Weights of a small image classifier.
Model: 2M parameters, 32-pixel images, arch inception, activation silu, depths [2, 4, 2].
Training: adamw at rate 0.0024, 12700 steps, batches of 64.
Rows from block 2 of a small image classifier, named by matrix and row number. Each number is 500 + 25 x the weight over its row's rms, rounded and kept within 0 to 999. All counts start at 0. Numbers have three digits each.
After each channel's rows are labels from the 100 images, of 14976, where the channel reaches its highest value: "top examples" is what is common among them. Only what is clearly more common there than usual is listed. The data: gratings and oriented noise at many angles and scales. In brackets: how many of the 100.
# r30: branch 2 reduce pointwise conv (model.blocks.2.r3.0.weight, 64x128x1x1), inputs 64-127

r30.35:523437434516470484495489468459473484497502513463498488484452542524513528508486549482497488510481478524465537517500497487512525535540528515472491499513515483530478518462515499512544499497508485
top examples: noisy (82); filtered noise (40)

r30.55:541493471472488514540568488459451502503479496504506532477496474488530451420487530461483473457528500482565456491544481448593532458455493517498495518521505508504521498511486509508475516510481513
top examples: low contrast (69); stripes at 120 degrees (47); very fine (46); angle: stripes at 105 degrees (27)

r30.7:459514516486508521494540504525460508516499514490410464492581471490447506485448452525479524490514539491520486471539504489469473448480423457510461488492503472488501468507490504495464501492532505
top examples: coloured (85); stripes at 105 degrees (29)

r30.63:497503467460493506479448529525493514504514456480487504569510508541477514479483506484511592448476477497471488504495533496476464474522517445465459498493490476485512478508510504511493509495527498
top examples: filtered noise (45); stripes at 0 degrees (40)

r30.49:512503524495512496502550480482471478516481489507444457495544500521524500435448520450493439523530512505501517495536480464481456449493525531478525485506481478487521472480508510503497494470497486
top examples: very fine (60); dashes (52); stripes at 45 degrees (41)

r30.42:509453417504453523465500492512541521498507485436522486490533521471484521522507537476488469536505462502442522531480515495510471532505476518484523467511501516489514507512504539504513502495500468
top examples: noisy (63); filtered noise (36)

r30.22:436493524509503480486471500512521491492473501511531517486412533484510505510534464495501479522486524516509530510488477532475491539501513484513495451515500497437525472524478528487527511480487517
top examples: very coarse (48)

r30.61:529486485492509488547522443454447481513477504486454517465487509514473507483473505496507476479515506469540495428515511443538516471474429524487514486521517503518497485505476517486488494501520481
top examples: stripes at 135 degrees (51); stripes at 150 degrees (41)

r30.37:500468461493474465532474498501529491488518469496481485547458491488502518522517506534554537508508448487473511473443546504475425488511503505488467486518488527496476481512502499522484471469527463
top examples: coloured (81); filtered noise (43)

r30.54:532499500485468488477483503503506490518504486479524502468548474497564458430497502412467509484414459502502476551451443499575521480455499500434493512507502485509499485502503498527520497521523504
top examples: stripes at 90 degrees (38); stripes at 75 degrees (29)

r30.5:485478507550524506499538469464517495500492475533494531493538513491509513503520514507481477500543487507501538506515494515432518514504497500523556458460493504450474488492494480487570499492495507
top examples: coloured (98); stripes at 165 degrees (55); stripes at 150 degrees (31)

r30.15:486490470514481512468492514515536489514508464523532478478563458508559475485480517460499414564457499519489498563507487487503472522481526525478501509468507477500498484471491471460471470499502474
top examples: very fine (62); stripes at 30 degrees (51); filtered noise (40)

r30.58:482513528471529515458507509526485528506525503452448443472523440501475478514453492513504438548499573491516474443503516492520510456461413539536494497505487495484503488512494500504466494498505524
top examples: coloured (96); very fine (79); stripes at 75 degrees (36)

r30.34:519464501455503497494523460457475500531513493495530526510547475518483484464477451488487460532515542508545465497553495515511522431469458459507510471495486498450499472492488481516479500464500504
top examples: filtered noise (44); stripes at 75 degrees (27); stripes at 60 degrees (25)

r30.0:529530535499501517522530546527469525508520488518503536470517493501510477443505488493498491497496492482533466499520483512546530468466467544511506495496456482503485485473451460480463490491471482
top examples: coloured (98); dashes (56); stripes at 135 degrees (46)

r30.10:531508481482434516488476500541473498500495490472524513505498497496520499487525509414478509431501462474496489502471515530558545509485456517451490476523490491492525476516504506539511510484495479
top examples: coloured (95); very fine (63); stripes at 120 degrees (32); angle: stripes at 105 degrees (32)

r30.16:486500493502503514421507517500495517484548487480450499540556494508496509496459479483485500501532520497532485480576480469459445466528500455443495497503490508485528486487503488484469493486506511
top examples: windowed patch (41); stripes at 60 degrees (38); stripes at 75 degrees (32)

r30.48:503469475512474467476466462512485479478511468484549506485462508497478517550511498528492511498492561513488528537490502487453536541548526477534470493485526538545463542422490463490519472494491492
top examples: filtered noise (37)

r30.21:534495504500499467562538485441490494487481508504447488511472472463512470500504543500542450541501482473516495468482527418526490506416446530462512485528501512493518486532486498516510532482516494
top examples: very fine (67); stripes at 165 degrees (56); stripes at 150 degrees (31)

r30.52:468502528515542510523535506407471466511500509532433492459533496448479515509463497476524469485516516508554482472543486471459436468478471504426517491505504478482498507501484492477481506474492480
top examples: stripes at 45 degrees (39); filtered noise (38)

r30.40:443527514527534504538518503480466484484467505523475490494495506457475468514467494523531513447459497451552466409473504477494478473476493517480486478502488507501501487507474488497483515520494526
top examples: coloured (93); kind: windowed patch (41); stripes at 150 degrees (39); stripes at 165 degrees (34)

r30.27:423489504513525482529482474502520461479460526493506527525455514470509536489525452543517535522529514488509509469539512504495483504513509451510446464486506485482497486511473487506493500500506507
top examples: noisy (81)

r30.1:501470474499455485517463509484539507502511480465499538510514516467500534526539501540480520513505475502485481501451527499502496502496503483507479492516478534478508464532499513484496486491507490
top examples: noisy (87); very coarse (44); stripes at 45 degrees (25)

r30.6:517514505500495542511499515558515545494526532492501542506487535502547517523591550489527472511534492533484526513506569583504510531498508579512539490510504522499503505510503518526542518515499495
top examples: noisy (93); low contrast (64); windowed patch (52)

r30.31:476471506529483500520461490539526503490485467516528494470507447485589465497514498467445464564534509493558482508511446485532468514502562485477479485516488554488525483519484482507478502489468499
top examples: stripes at 30 degrees (44); stripes at 15 degrees (44)

r30.13:491492500516498470453458456501504492481538466480543500505535513504499506556510483526502488508498512527456517518493512499453508529527504459531466500477511527511473513428473453487520490490488497
top examples: filtered noise (37)

r30.11:460501471535480512488433521497517490496509479487555505484458522435453521544518471499495479489512498532496523552484508502453506533464472477497489480516493507470514465524510511490507504484484495
top examples: filtered noise (57); very fine (45); stripes at 75 degrees (40)

r30.60:493496499501502495530465534523542513497503514514498574525463527496517524535570498595554530499505502506462523507495545554498538534514510533550524527503525531531493530502518503516500516511521531
top examples: noisy (79); filtered noise (38); windowed patch (36)

r30.2:529505493481471504485481494513447498463523468455486527498539555522501543505518507493479536476524465518486514490503503506508531497539536489504477475486501524498503493457478487482496520518462499
top examples: noisy (81)

r30.20:494497465477460495522468502481528494511488476478517536513480509477504522504530481521491505504502479493506493510441520500515489487466483480522498474521467514453511458531490523503540470484508486
top examples: coloured (88); very coarse (51); stripes at 0 degrees (34)

r30.53:540532498494516531532543561520510533527528504549484517498500469485523473485516519499537440515479490509513509519508548509492481523448486560494530487502450493481480471494469488489475509481493467
top examples: very fine (78); stripes at 165 degrees (57); stripes at 150 degrees (36)

r30.51:497511553512526497515485514502513507498495503561497447431474445438550448479481449482501513519458516485552439503492466500518482483493521502480456501471511477486505506499510476488485485497486514
top examples: very fine (75); stripes at 15 degrees (56); stripes at 30 degrees (31)

r30.36:501458467508506461501492427494457458478504495464518535510438507487466521533521483516485479463510530513466520508479525514434499545541507483507484501502524528527490519450474481496490478493484511
top examples: very coarse (47)

r30.18:515505491537498489497524499522466499468520510491478523524511474477496516520536530482541454522502460494496516464514556492469514508477483537491508481504503503512498511474472473488495482488497515
top examples: coloured (85); stripes at 165 degrees (61); very fine (41)

r30.56:517487457489457509486473493498487506514501479448468478498440533518508537518486531508504534461485478491485500477496509502527489490558527512485493485509491491523459502460503494519547473505513462
top examples: coloured (82); filtered noise (37); stripes at 120 degrees (36)

r30.30:505489492537490485510541489455484510462506509534495535496528507529472531533515522526491448569492485475466498453511494472389542530517515485542501471515505502503512486507471509470509487465493500
top examples: coloured (81); stripes at 165 degrees (28)

r30.25:442489511508496504527485476492471493501460536484521529497445489458462486512479469539454479477457518468546456469474486513530527505486484479540459484510507486496504495528494526515500480488510513
top examples: filtered noise (43); stripes at 105 degrees (38); stripes at 120 degrees (30)

r30.39:478476495484508465488512458493517466479491520481540556556409529526472520501527432519507522511493535492495528465526511516475512517512481493529433493476529502498497521494481498485457486471479531
top examples: noisy (82)

r30.3:517463494486468465496481466466495471483474463497546499519504468521547467466500462492475536505490497504527485525504485522588529427515522448499480501494490528496483489483512504506476495492491515
top examples: very fine (53); kind: windowed patch (40); stripes at 75 degrees (39)

r30.24:495482483498491437511508468454479480507494518493520476506429476464477468472465496493501531486469504453571443458474518449565519421495457503515421504513516498485489493524512524503476497495530514
top examples: stripes at 90 degrees (46); very fine (46); stripes at 105 degrees (37)